From a checkpoint of a small image classifier.
Model: arch xception, norm batchnorm.
Training: muon at rate 0.019, 12700 steps, batches of 256, held-out accuracy 96%.
Data: trained on reaction-diffusion patterns (Gray-Scott), 95000 training examples.
Rows from block 8 of a small image classifier, named by matrix and row number. Rows with one number belong to one channel. Each number is 128 + 32 x the weight over its row's rms, rounded and kept within 0 to 255. All counts start at 0. Numbers have three digits each.
After each channel's rows are labels from the 100 images, of 14848, where the channel reaches its highest value: "top examples" is what is common among them. Only what is clearly more common there than usual is listed. The data: reaction-diffusion patterns (Gray-Scott). In brackets: how many of the 100, against the usual share in percent.
# convs1: first pointwise conv (model.blocks.8.convs.1.weight, 288x160x1x1), inputs 0-159
# convs3: second pointwise conv (model.blocks.8.convs.3.weight, 288x288x1x1, transposed), outputs 0-143

convs1.248:123126142112132173132109132135131090100092162117180130170124139083077095131163136134134174125170136113146131064128104148138122148144073099130141123118105129118074121145162137137154088113179148063168075101204108193112181132072188138066146178110094147098107100093118147082098057184135076145125126134109114143164075070102153160067154105134091146121110140145140087184105128146174129098118100108135144088122092149149059105113169194124076111107061179130071104146110080120107100137128136
convs3.248:153062127151135193161099092087126160149114128045133107143088111109141131155181110127162167130135096138122114126129114111150116105157136109130135125151184150158162219059134175168141202096127134150137109070129149144131084070151120139165137130148110128096174098134097167145136077156176210180105173128094105077134123139148121168135160076094136164107158112082098132104127107095162126158179085057098130175117071130120070128121131132134147
top examples: feed 0.037 kill 0.06 (26 vs 7)

convs1.176:117162180113138133130072096197107130111177141098137107100168107192108140094121186162133093104137131164148139136136159136149142108133137086140108062133128124161145034119142108124091133146014174190139110146109160139145146084115097171141068101133087085140107162122146141156175161122147089219102150129102157137159120142152129091163138143124160110131128084121134135137159165141101166106131159137109123135125123139105130136210152153091103127130124214163090149075130129095139072110048185
convs3.176:166113098155078111062098115115112106162104148154153185145136170128108157069105044125147126132139109109104206152132072137093105148141206145055141167108134140150124162177160148095177118100152103139114130104114143102119149152152044131201141191126131139125061087146101123117143130127130142086166133064168158170090098135139195169105127127191128108148143093195076087089126112124175127187124107123180183093108151139120167131108121178136099
top examples: feed 0.034 kill 0.0618 (44 vs 6.4)

convs1.269:125123162135122149135161132068098104146147137092124111155141088133140134180142143149185138144149059127102155083145154154099166148102091110142082139134120129139141095092097158101115145079136154168159156166092160117139128136103059120160090175140152128099080049124166098119161091127141155077161147145157079116163078113167105178155180153101144178124111189200115147152147109173148168159099199154113144157105192116149144076124097117205062131100185108119124086160125125100209101141143139
convs3.269:148091169139182136142170158098046147132119120108130145145170109163161112128152158155097099124144155096122153100180154126146139118108130151118079090149162165142066125120131113151106082168047139121121138177113150161106076170114113090117115144155146123137115115168128170188175116164147117112076143148140143124061074140126146144097163166135054086042170142143145097150088191145171131069129095141175111168130186114164084070093068175118126
top examples: feed 0.054 kill 0.062 (55 vs 6.8)

convs1.52:118146153083166084103110131056187060062064038219097147086102112164100115152117143143145130154113123161181166153102122126151165090105177136126165135127158100127189115133089086149146097126143144110177133124090127194180179165110104167148096162102170194115121138107151106118077111139108095140141111137138120106131162118131135128114150111117052152161114073135155159141115151086113097099105171114099168145129140054153144142137128152184069110149144097140165116063139131117149131156140157
convs3.52:113097090080122118114110157041195141194119104135138142199156099127128143168098098113216112115107136174160159154128086187172115060095143128124107092157122077127128097109174127149098123161159199109082143182065178145130128125134139082152136094142148168108096065209107167146151082105138104168129113101177084143153122136094153094127133135109172163143133181162227183151126204115144138129124114127129100172216107147117114139199119105085081
top examples: feed 0.054 kill 0.062 (31 vs 6.8)

convs1.43:111126121105112150160154119107119112070193167099137107072135096108131150142061104106199127125100170097160113134127055139126132107085180100110147167092108099116178118131178149136125141081075043145167109092140118125162133147114091057072177177218121142141112102132093138163122105135109136180123142188092144137094117102090109151152195155177135154129107138117120080123121087148140141111112197190159130097157103126095108173128134083095109104130150123154157092164108083179131181124148169
convs3.43:137107110126202166077166158151081163102176158098128105138182110115214108166125155188118132073174177107153137200096093166127123098131145078136120104013167156150141150127164113159124103112132172107098140104147095208134120163123181140107155130077109114147166112140147147078166146142173121134103167140131092134147161107202119174167093150144102162132141134036188162150094103088153125115117179126083094133091138167094140130162094148161128
top examples: feed 0.054 kill 0.062 (25 vs 6.8)

convs1.242:160171159102158122115162199072065130114102133158097180163116150129094092129163151191110169151124162149161117142114134116130165150113128163101180143135143198029124134143108142117108102105124095112136126158103093123124081115172065114137126119150091156107123113119103090111113162163153069099152100134076027119130196132117132190095107138141110086142057113081101129188125165162153110156199157117157161180094115114160133152093171090126122122139110112151179098087124165124111128175139155
convs3.242:162148082160113097149136156165143139142118055141112155099201146128100115150162148155083181070149137130140147100112087171085160103162152119114132155148172119132122160102097099107137108106128048069084104124117100159102111091129192119116118149101127144121138132130134138124113119163143115227121166075115167128148147084113195126121109143147173148089123134145147206155122121193168194155181181128083054164091126122132145138120157114158219
top examples: feed 0.037 kill 0.06 (31 vs 7)

convs1.150:153095115178191146177134102169191125138147115109121150172163099132127112124141092165206110184192153177107100078180141190157011105117114069145143146158068112085095138111101163140155137091179123080147129134123111162109136148126108112159182140116130075114121151109144101109121115121126123175111144146126119158155156134119118140155093091161124144142117156151142145110106175121157135086087143119116135183161191160082138173226132173199060127102131096107133107116110115110132110166129122
convs3.150:128094146116149142125101145129097092062123106154144122122114108122118135160088134157118087162140168108138084154168150179122143142073126120124083137116112176156185094100148078182101118119141125172123093145116067178122132184166100067155123132124080201145079130103107128066141122083165135070065167083164148115154149107128100097143160067152136078146159137086131162152097092063127157175208105155118137131154107146118157112118135124103157
top examples: feed 0.034 kill 0.0618 (54 vs 6.4); feed 0.058 kill 0.065 (28 vs 6.6)

convs1.14:105130177142191134125139147201181132102105123172183159113085117089183123050134092088181107160151108143141099170123150144119138172155147127140130137133115170101169112212113118146115136107121090130167165056060176136150109157111121122169133110128091144103141144189152093175123138099142085174090112132123131136153120167116137156155140106165123069171131064127137149169180080095121153183138147054110119095078106139111124102120167116157157125125152129134112083096215166127106128171169081
convs3.14:128095153051140064144154126131144156151158101133114097174149175167070136105124156151093161108167164129171148126093152142171094088110140140122105103083137081136165128128111095120104064125192149077161108197152110125121139166100125111161092138126143087080142131172105125111115095119180107129130130090098088129113156149087106117125102109145141109129080134089155118131090108128103119093184087232149094122124094127134120136123096152133118
top examples: feed 0.037 kill 0.06 (49 vs 7); feed 0.026 kill 0.055 (27 vs 6.6)

convs1.282:119176094157136115155144146077153124093180083112092101178093158164234116140093115131136108129103146093137133166061109087151152160183109126098083151180117167132168122175145129105056145090133112211178147164118182134154150111127148099107140142184144133112174137145133089139099148146155069101059144102123127117117163074097098149122189131082155113158131122139151166134126093115192101148137085111136146078145090123142110106136129146122162119149106140169101087149187149157100201074135085
convs3.282:085080105140129111079115100085158132145149084119137086113105122121143128108167160123217127162148126112105123119150173155088090140115143138072122181092120187141106131082120098074103104106143114133150103123117120087099140116129122113121122106147080152122092022152111087156126129118105110195080152141124134033097103167107113131080105111073112076154116105086188097097150134076151128124130137139103095123133102122075114179117193125199159
top examples: feed 0.037 kill 0.06 (49 vs 7); feed 0.046 kill 0.063 (31 vs 6.6)

convs1.200:092087142113115134142117173217173091141130148133173101129132126156169149121109081190147088129122127143139109113121130195183158116154165100186137128165127106115106112143121088084143113075115164041131103120095138139074099079155139117151114171099148098130139054130132185160179128132098125223168144161092070122092192100153158169097128118132156145138119077120094138154096163091179141132102185127088096116124188112142140172122140150136184131094145136138134135075122144144132054086142091
convs3.200:140178097129071106124139147096114157091153133181077095094142138110128120140134217122136103167048186076160142099133180114146123198104123130181157207141123079043142124086126099139105194170147091079180112143094115135146097158136102076149104117146122118105124194056127169182138104167125132142196153126102146119143151118126141103130113125149122152198075109127135122145127064136106081112122117157112162157129121135129149155147156137120064
top examples: feed 0.034 kill 0.0618 (74 vs 6.4)

convs1.45:163088153130123231121130157085178117112075124155097134082110123156152159171123150095144117081093142172097102104109104163123110150129181134097093132040127183170092140132125156096107145129147099119165110158095111184116131162111155145091114101107082095127142055161099089103099135155124130139087127137096142111139101080129165109090136142128152111109082141126124118101112125199203087182127141147121154064128068055207112100116143133126109088122154192104067138113144184116160164165131114
convs3.45:122112112077072126148106149093146116107129126131124121096130029102151103114145142092152162104092099104119164066188145094145193206129110110126078144098165144153105073136131117103170115116146092111111086119131166099109094132155087093121122202132178114114134122113102067119134095098163141122110158125113101105101166144102161181103108114121158137145187092124217128194125090115119134080088202108097163129115125213115136107104183174191150
top examples: feed 0.037 kill 0.06 (32 vs 7); feed 0.046 kill 0.063 (29 vs 6.6)

convs1.283:125116100086115120115154137158160112165160058152169196168130095090097132143098131110160119132144160121125211103108152134139112034127085147142187168154115081146131208146160124105139096164078134090134171086109113129141121104101137123118115155131206088130132126113121104153129154149143105117095112092135154114195207119074042106108158104124102131024119152174104164131075097063128109118156145148144142153119114086060129128112148119107123190123142097142142116176134103134117138089122102
convs3.283:083143135065116133137156101083113132162110152148127123132151073137140112101128138136152098081151117105140124104140113221124172181090151137116134174069108141139112045152058115132044096151125120155088114135108118134132092176092085128108140132176125148137131144159095234119163103085102082112167121136110081091139164155138132111092170128097114067120176135140141137186119074161169058109136112119130147132137124168177125149146087095117064
top examples: feed 0.078 kill 0.061 (36 vs 6.8)

convs1.262:109074099103083120117165169147106114141147173112154142105097100097185154151127058167093109110137149129125155127124156171133140078136090104098062117082144162113089080128097154107102114143101107130075138109117154159180102127179173141186109064153137075087118160108099180108151110151154081069151095115127077182121136125131101101105200171165109114104131169118142153150088121087109133152136128165158131068155168153143168133163128082202186066181093117107176125119123105135143122080128065
convs3.262:064150177088125156096131072090124088140083161087116181087165145110121115113091141121091060088140095102117152139101108129096170136155180121151157178068094183220165113080123177126169126092154149116089159078111147152089141077144131094120158117083121158056136127152100157134074163100137183159094087111091124114153093082095133148126050129130127102138111090078032078119125115176134092074111095139142137139125069091199132135164092146090201
top examples: feed 0.034 kill 0.0618 (39 vs 6.4)

convs1.182:115091129109026079218185198108133113130073144130062093074180190147168115100119080128116106103117161123083139127071098070149162140178111102088125134157086178135145152115168146150129134133108120110162121089108104077111083143122117137158132178116145093115111103121154105170115121112098122099088136163206144123119163102097132152163128158164118098146140126181081098122125102100175139109117085092128120086169114151076168124124131125146137187132133068123148098053140103089140173156140148
convs3.182:148147160149108152142151103117134174121122143143176164134140140127147082118127182108094181143066099136160141086165157096126142150101090179121083220176109104188112098136121050120118145148076112118051193133088125138106158133118186111128112137106141125159151065111179137105152152113157111122118098144149145174134112166088109113100064180117168156155098148150195113129124192046145130084215161136140088141180160116147144146086084166110138
top examples: feed 0.037 kill 0.06 (37 vs 7)

convs1.13:135159125146130179133080112152140154085102093167106103114153113117140131086077078133152118119142169092133146115087149156097140139166132100152154102117098101129150096168098107128072154098185145030197141107165146132048150074109108059120109105095106164108142109189117150136102112166166084220091150075155142138062159105059106115128150116142135159105088081181075094109165134144123123114136137072168142145102115098140116147118141157164137119141148092155117136104094127122146098161080212
convs3.13:122185099097085137137146136114128135153144150154091153169130168163043119169112153140222138112142123122198139123133108137017157175092105169213115142134151108129081154066131105171132166153127099153172096109065161148129127128060097151153128116112166147125112100107106050130162080111153176111117168106098145105172137096150125107116088054140082132113126110146107143170110124097155177117138132146127104150142128154148136144123120167135135
top examples: feed 0.078 kill 0.061 (28 vs 6.8); feed 0.058 kill 0.065 (26 vs 6.6)

convs1.175:146134167113095143072167113117149150138121122105079128169139129081124121130128101182158062044116145158133106084150058138149129150115133134150152162211150175156117126151127121120093078118072193144148063075127093128122139168111041110177156193094079129093120115112138105050087151153163135118116145090133140142082159156138138171146103050138135117144139071124118094134166133115126114128123211079125165146119120151130093138143125131112162128165174141171131083136196102182132104142119128
convs3.175:118191149104108165122126169089152127097143159076102145111089084163043053105104144113128137103127107070157164160096149139157157153222118136160163105098143122144107156131177155152165105133065091064091119156086101112138113137178117112176154146154083134138108186114099103120175092142134099106113118187153141125123163108124097013094093089098154144204128140173124136095110120130123091104126158100136172123115090133157091153146096201159135
top examples: feed 0.037 kill 0.06 (26 vs 7)

convs1.218:212135138086188198110108097138120103156129101085182039127130165150139130145129121112117125162102055147105092124119105143110136080130081112081119149144138148167091168169184147121153152103121108141125139115093142166131099157091131112079111120123075148154151115226103120096138121102104127112112126030162145080154120087103099171139148110146183085124158147065149150163103073202158160182172138106134101109170125083084135132147105097137131127114147167124168128163105125177159106091142131
convs3.218:120127116086077190101102149149179100133093120117161163120092148136130133139131087147135127100150137123156146098144084132157138107114161149119225132110102166155119109105130209140078096202123137200103063133160155129131151128090081136106119140084108154093102052098172061182132162100147119096153133127157064161077128111045138112177128102115145155157094143117149106162120103118113129096167125157147161141099083136124170074121112110122124
top examples: feed 0.078 kill 0.061 (80 vs 6.8)

convs1.50:121074142120089142155157172163077088062096172123054106172111112144086095111123098125132100126094198145107106125075188108141144059172085063108133113172128090102147118139182132101128161109106149095148116110094158139074149223054153117178131104141155098107116135149120054121149166134138093126113148170130116103097112089149112156096156179167173144158129196143143154148104160113076124115150141129143075112105189083125116153148140120115179093129151148119076135083161115145115110168131153
convs3.50:134134114148180152119128153158145097108135187149147132112146164172181119158121141133199110170125146137089124153144113135084101144112114197146172102208107114201103107123084123119189151177149151087084136123115157155170104162125202107079130140116142172137089153117115102053143092172125159107137068079211173140115144167138120077077159201110106155097101113128139083202174106115080129085144117160137102100108129099078035119067115064179122
top examples: feed 0.034 kill 0.0618 (28 vs 6.4)

convs1.225:127124162048170106114168148126129110093124133169085080234150148149112100157134100196150135106095138125210109140103100141137089096099153121142135107117121174120151122166107157092111120123126165141100080083154132142063106071206173120120103169093147127119121128071104137151146107164105150047157089145031174101113117116105135105142138136121119106137147223103107130207124148129114134134113149139107139107137132105150118119141117167150094126201139138173133146151113162161174157091182111
convs3.225:148182172091141109128080111157094137079135109102133122184148128119082178129104116103128101049195143071112117151104090114140126179112129142079107090195174103108127053146128150160156126126166119127146142165132138181102119114105220097165115112132177113113183126100098162110134153094148124110117144115086119179108112138130112142150126156145118133182137135182098120218105107150109127103177119120161113170047171057122109135189118123168230
top examples: feed 0.034 kill 0.0618 (27 vs 6.4)